config = dict(
    loss='softmax',
    encoder_depths=[2, 5, 2],
    text_encoder_causal=True,
    text_encoder_layers=8,
    text_encoder_layer_scale_init=0.01,
    adamw_weight_decay_other_params=0.01,
)
Rows from block 3 of the text encoder of a small contrastive image-text model, named by matrix and row number. Rows with one number belong to one neuron. Each number is 128 + 32 x the weight over its row's rms, rounded and kept within 0 to 255. All counts start at 0. Numbers have three digits each. After the name is the row's rms in percent of the matrix's.
After each neuron's rows are labels from the 100 texts, of 14848, where the neuron reaches its highest value: "fires on" is the input token at the peak. Only what is clearly more common there than usual is listed. The data: views of escape-time and Newton fractals. In brackets: how many of the 100.
# fc1: MLP up (text_encoder.blocks.3.mlp.fc1.weight, 512x128), inputs 0-127
# fc2: MLP down (text_encoder.blocks.3.mlp.fc2.weight, 128x512, transposed), outputs 0-127

fc1.51 066:118115147135119112040124187112173033150122144157096204128158044120125113112169119139141131135152093137094093119078126086128157145088190131140172140171180154158131146135138165110138079105049103159148091151095152074136154215099142124186106126058153107153128107083122161088122147134102134102160140118090107162104161125122093153120128123129088115137156153136121150135153133169106182143104
fc2.51 103:139135138103085133089114134108119180142104168094114126113131132176119135103097105136142175207090056112122135125175146165125086138110241119119121105091056131158123152149146106138059099119129116185114120012122110129146110154135177134111104117149140129138132128042084121112120130118145136155157158124160172132141133135109142155086119126125142170101150078125234128138115122135117158190110
fires on: "cool" (100)

fc1.448 058:148124145148088111132103119124107094142168145208137141149111100118103135127143114131135124152094144151136097101134126102172150132119156129164100149194129109159156130097120171128092072116109128146116098127120108046129120123052125083146166126021169182133116200145133118127182149102093095123159162161147101126120143161112137164135040105130123122169100125112022143154157158182111047139153
fc2.448 104:161129105117119139108164130157164129156129107101134129131143196108120193145130114132108137130146106148143131130175117062125143108158000098143087116103014116150137132131112129135173166116123138146126132178167126155145132121127091100153156137133123067144106141107228143106130142149119115128139097129137094163087132137107120105088144148120108128077133165159144106158137144127174164137165
fires on: "cool" (100)

fc1.357 043:116140132168098121074117187071140128110137106172108109147127115151101120093169140178152085199156119160135121099127119139124153125088125103139099174160198124166082088121130112133118066096080144170195139132141168095103121142149078114106088135093174143180140153142131120135190138112073136133154124166077140149151171168129126208115078130118166137176176134091049107138125207093114142161120
fc2.357 042:181154126127152121139151124126149158134119131107097095103104092180127138162213130144094170169142255124155087137110113145145095114150070105129145117164117173116149144157089139131094191121166122121132105154107130106139121126107119131110085149131129145102064158103091133138154135129153156097095108088189140121129140108075146124061136117000188090164140109132095115129131129142119127148111
fires on: "cool" (100)

fc1.65 052:084172106070076152142142221098129107148145146094125184137150057092141151089178101123102101097167066170107120124119120138167178133095201095150128102174111142160107111112115126112119073155101112135160139123068127041114145126084174156169106133036136137153131198115112130112186135086106120131171127158078103134139151144114108184106066123126113141140089122117100125138143136136118137119125
fc2.65 078:083115140139102137091060189140127165177124100098090136143114132139130090155078122099147108155139114105166129148134193098098125231073160108108195133148119149159135126140133135118100180152120127000099096146132178129134110112120139134148181120169130110140106128076095088099145155112130169111147158087148023096072128124122141135131135124171130106180099102152110139120083101128101140106108
fires on: "cool" (100)

fc1.496 054:096205188133159083107083116147128108072164113155114133094144145149118136109174162143123092157076131118155136184111111103121159104128118136084154112093092121194182111139137119094134054116105107156140100148140153049183169146038093123145135135147114121163156126146111149148104119082097046121193109149092101146133150150104096152142115136171079099163124121097076138152111203125125175098120
fc2.496 080:157166079189154146125145168134190122150106140092132172207121112136140130112150134160123151113142068153147136097138121097120156126076196147147093120098095162109081133141149169115088181180143185109154121126155118120128134152144124156110138118141094119072090118140187167085150115134198156143172104136096177107014147160120136123107101135140090151089089173157091119170117098123164200163130
fires on: "grey" (100)

fc1.503 023:070111085148112156121093136184077075114165173114116118105127103123132123133168084172128096123157132133132185131128116125112168127164116161062046118076103084147151104141106192118133059099119153122110120147162109068072111158151124033139157101091164135160136121100100114103130116082146181131128155119104176136170096162119127138149096135100118103163163172150056145150117175147095167070160
fc2.503 020:117147105131170099176178093082094116142073122189123084107083098139150150144116108146111157184124178101137079113194140026107087187072174121156137142165110161138098117093132099132122110125108114153094123156142155097096116098127139154148097129156119116106094131171153103146145115164150120132128180091183140132119143123136103134068109133062132194094127044180181087103117082113130093165135
fires on: "grey" (100)

fc1.371 105:159144116124072111125100138103135102148146127176100176101112131145126107158175152139159121116142085078118210105079133097116159137134173099117122172089104137174107133134094250158140084122114109103161144147175124108128150131123126099131135104009137197136141135123134187113124159108111097139125154117094099126230117124107133170137093131133110068190122128147110132175105165109083157118123
fc2.371 098:119149169116132074107154140130156156117125119154103144144123129169100119121171151175126150112149163139120097114131122137099139112122057105142133146150113118124145141112156175105000113136157162160123090124084170166108120112131108152120145139122105155150255116130114097128137114139156133132074096165155056171042140118132119103164137125013112104106143123128134126127101131106157142096158
fires on: "grey" (100)

fc1.33 244:118255128141091119102086060114113082154157140167172134105145077132108142111144103130173062138102170211137140121075118126130165127075158126166108148191136112158130134122127143118125020161136118144118152104129132055125153114112148137125196132121151148130149166124128114123086133090111104105141131117144105144109154128114126126135136106128115126197101199098087133132126121156161152112111
fc2.33 185:113111124115137120138069125184136135119116103122134158142126104150126181135051138143131131076135077137155124137043140082164096140115147143146137123107132129132121131107130128172065116141167113137138129077101120107134137076103127128143127118153139068144113135058116105133144129120065132132126130164137029114119146121134122147159170122191135122141056255135108110109088141134167138130143
fires on: "cool" (100)

fc1.265 130:111146140117123140172125128100198025085123095122121142121106075148108118131164122117116078133116105104106067121099153116137179141122189145175166147187126143162112136132119094138126065129101100155191132089135118110126157115111149113089112103138164138141135160117127149110062146101116148110166126118077109155229151122115097176107125109157122133255137157145088178136105175119113143095126
fc2.265 127:104111118123150143130168096123126101148136173135103121102136173167095121134186114132128115122125187161144116166123120166127131112140009145114097145171145108131109132140099149134000176142138137106123126125137123142135123094119140133131126124155113155127107138064059143170107125118161106116134125153157241134014150127139120119097098093119112141122119099132133086144178132144130133130138
fires on: "cool" (100)

fc1.176 057:120167155150125126128111152079177130105137121144096156134125079159128159129196107119129095117159059044137130147097124132180134135095159088158165177176103151145086081113124185132171070101108128137180113135156134101105175123101161123158156114040190120137144162145121171155162137082095124132154108130114090123156139138128104166164111118133114116220154166068079148119118181170092184108152
fc2.176 080:087137129115149151118105110166104127107134146134108097148108163167133113082000127112164154146161146137141166145201131138097118121140193102119121123153038102143139125132136165100132160158092163136084121088138136118141140193111131123146147141128135191146100118031094118143112113115158119106131101132184114185083144125110132112073157159197128163134165098104134098136153151122140090157107
fires on: "grey" (100)

fc1.69 194:131255107125060132116059127138133105140112130105145154160145084143126078116158126110160124123134135177106184113091119125121144122111154114230108146161119131113081120127107192117110038156112120135116135135154136090112138113126133128154182140110154166138130143122117124102104122114126185114144143129195105123134138140107090103100144108127128104173103176126089129112074156220197168118129
fc2.69 137:121099146130114146177066148121133166146124018171114157129114088106122144138107115129107184099126099128128124114088135125110138133153170119139116141082159116097122090115124126255067064114120113119143142095132139130140130139126100079138123131112126158111130159067113180131104130143164177170122174204093146084099110143150126148180123116191140079098074126149112172148199120117154148143158
fires on: "cool" (100)

fc1.284 068:084165127111058097155130090148092095130147141144183164071115125182089145103153141160123107177117089147137111127116103077137158150119160142136139143144139126143174139141125133120195055130105063182138128141131135051158186150108122110155138176083119130105141198174124147160135121148130074085068137085082146175102113176103147119129100082114152116182151169112149150139070083097082185135102
fc2.284 094:093130146143190093074124117121201237171143128091081087087087128139136120119103096153102124125115171129102117125130140162103095145070089095100121077132121139142094123094128120113127139142133142186141152145118153126153093084180141167111173102111112189157122145106150191125110144106142155118105193178154050129167120177112120122125127106196143083124106134179126155113187172197172141136135
fires on: "grey" (100)

fc1.389 053:068111137159156111075057155122140116143160123132203136145084071124126128209194128124126108141144155078119140112100179097087157135127190092118125134117171139151101131155118098151162065103112091194087133112145134128120129160126135105114165114089148180143121138136132207125140172115099090133138174108101127124199150134133096086152084115123156177183089149071124121091104138095099202167112
fc2.389 075:106133118125101185117184136176130168105146073145093080145147166147107181097051100128110130080179126158114149137171113123206140146134120152072175220129131108151186089138175162120083149141106164069088143095120147122134098097119081141151098112113168131117143138137136123130152134109158102132108156153156073138105186141111170139137213130157157116092131100121122101121062129108194107074137
fires on: "cool" (100)

fc1.475 055:180120146148142214137084117136136066128133142122152172110106086165094108126157145120126149176151142099172086087096129130115185166090186174120122129164106112194174134177137206163094084139150092103162130104140143104159126116101135124067099138123133173120129132144111139076099155116090112173162155138129072151210125167124157169113113115194095171199147138109120071172111131091125142127112
fc2.475 074:139136108115107109065111151143216079134140128119087153109140149162113112120144133101084129130100154134122142152118118095106061118111115127115102152215116063152096146096124119112205102172140122057116136133161071080151124129154154126126114129093131062148155116142197089132096149092162141168105111111122158049025143102106101082127103158161120117158174087118124092178138117142136082090146
fires on: "cool" (100)

fc1.6 117:121161144104119145137197132098146048149107082106072176145122098139143080154172088130134127146120152139113079130120133121110140128092172090205149132185108127143132103125086202134125037130097110138127090123122124083117169134113120125109132142050162164138132138158133122138102143135105121097127131130189109163169140134118073152131248096144126121172130131156101123130127144211157201113116
fc2.6 112:117109121141111139135100137123121120119137065115128127124141098156105121139111131128132164111144147114122128125111139056163154123136111125128111143132142113118134130116134136172000063125136159122126123117130124124130148157126140127132115124122129189129255140176101139099107131137073127151119090172140212137180122108111105129188118137072112129134119194141196140120111098144152133151120
fires on: "cool" (100)

fc1.53 049:157142187162043152126120152091198080159105137184181121102161118104142100101147183130093139110112109083109114163070133159184130106106152120140118126194092126132140107083137169152113101106081110139120178165138122124116153232128131079177136113067099131109105100091125074089132168092161066109115137121073120150119138127110129152116113181133125124196128133165116097175125181121101152108122
fc2.53 078:159134142159113124126109111101148124108117092156120143059123148098112107141157121139154136101173130111121123138163169104113147138159040143133164109126147108144153156121121116120032159153109090096159121133127105105148127108125113113146165135144110130139163134159255116113138143118062131068115156128090255133117107145133130127138117148097150133095096169174152132143114140137132133206142
fires on: "grey" (100)

fc1.228 084:133094114125112117140046098111142095160161126113149132129101036142103124085187146118131090157102117165134137119096150091100184102106155125145181158161110098198092163158139161129105075135137108130142130132139122121132192183121163086141147124140166183089165174146141178102105121112093075123118149133112113197216137142098108142143111071172128082143116183099069153188154123133166127092106
fc2.228 082:121137106088096126196070146173128153073101157134099048113076170124187074142100117136159117053085125163103137139135127132175115138128177112081149078109147130084095141115109141084121150113127101129069087125124092100073079156147063105152103136118152107140144130183162130100145173089123180123112135099113136103020167123152118147182138085107166084125144131134120116136160113121153182152129
fires on: "grey" (100)

fc1.29 044:086087112131108153101166160105112130100178167134151093127136103149151138149136206083105033133132111138115172085103112070089138116087143121201109150177159108161158156166092113142121064174103135110129145142156116166115181105135093127156129093162156207189060113118098141145155090113133184146124134045106109145139168170114099146099129156140077106117117165131135075121106161131108100160109
fc2.29 069:115134179168142129089048115114124120048139113032120118060123102119103124136087131117085174118148187120149152124152089108159057206166124136119046122133087101139167116163150126144109179117131112171143092130169160119128128117139125109157116159120102088147139079168105153103113147131116127117150128165177159185164124100141150130079137103126133136124115030103149126153105074139172172163124
fires on: "cool" (100)

fc1.286 064:157117120091130115147077145107140082101079130191113112126171114155097123153165135150155050093095131171105134153114102140167095108116102145141203172104158098173150131102100177117118073124169111136165020083113114077160156136109062071159098154138134188163137109143129118165124119128127117101155185098169131178170127114094103163112144122165064154129115140157127088167144197154114140111139
fc2.286 076:076136149125136122097062080133103170068105133152124090155160091102165143174031118163128177089157155094182177147183100101106124080124189152111089172113103151166100096115163137147091182126122138075142184150117159098154139070173174100126117120095152072113151150120122128131162150138149133096110113125142115118154134165107151147115115169084107068125142177169122163131104123137207145151172
fires on: "grey" (100)

fc1.141 047:150179195096140136149082145127115088147179081139121127148132124155129100060193144162148136166131126093082106121170096081162116123146126131085116175135166194114170107157156174057104132115133099107139131114124144113137144122043104108093122150112167057096117128157139102104105154117134061117140207162151123150154114178165135101153116041148093083104120130200122137141150136125127145101183
fc2.141 048:133094147189097151093124120120062181215079150106178132104129139077052100128171152153149140122117153135135201127118095189112083127164125169170104139135192071167153147153087110154201146134144113097120133168123142170132171121128128114117102173108158134117128094116082147102173152165135113122125167097109175159185157142120107160165194127114152168171138095124119098146155101087122159172129
fires on: "warm" (100)

fc1.275 063:130161111132106129090068137193128075117173139131110112095101074145100147094170126124176076173083083165136162092115115110174154130155143120147151149124096122202115132138115169137106097115156096163117059121135167087136169153101145100155137088204169239141154161164138114089140127091102153142107149133152092160145157133100125077147106114156100144089167177164077137200140144139155120107109
fc2.275 068:097121093098095128174106115134138188122128105122115108114179126092142132159174168141099073131119145091092156128096111173082104085077142108143241130140174147069085124100149090163126188145077143118149161145139130186184162156129139114109120085068162109108148164100084138125149116130116182113093088110123111150063143106171142135091114119130124109108143120109080190090060142122198120160141
fires on: "cool" (100)

fc1.303 043:144145097134055123072114126174113057148149124205097120141063169128110102082174181110100134168126124132075171131173131151116142210124138115173111183107104117105142107085137119158129101121133155110169132150133150103102094111085111117151125074083143111107147147147122131152110167082076155123081134100113178179169131107091122136166099132153150088166102169156132136142201119196164120055141
fc2.303 070:181159205139132122187106146118103176092134144108138130133146135119196061217043141151122164156092103096132118132096172077121115122136175104114079134129176076109108132170131163150157145151189122136128107127203064105150114103166146133136152146106139121110146142131151123125121089142129087125168098136103137005135135166175139113102150131206106146141153102149140104128116119124143151150143
fires on: "warm" (100)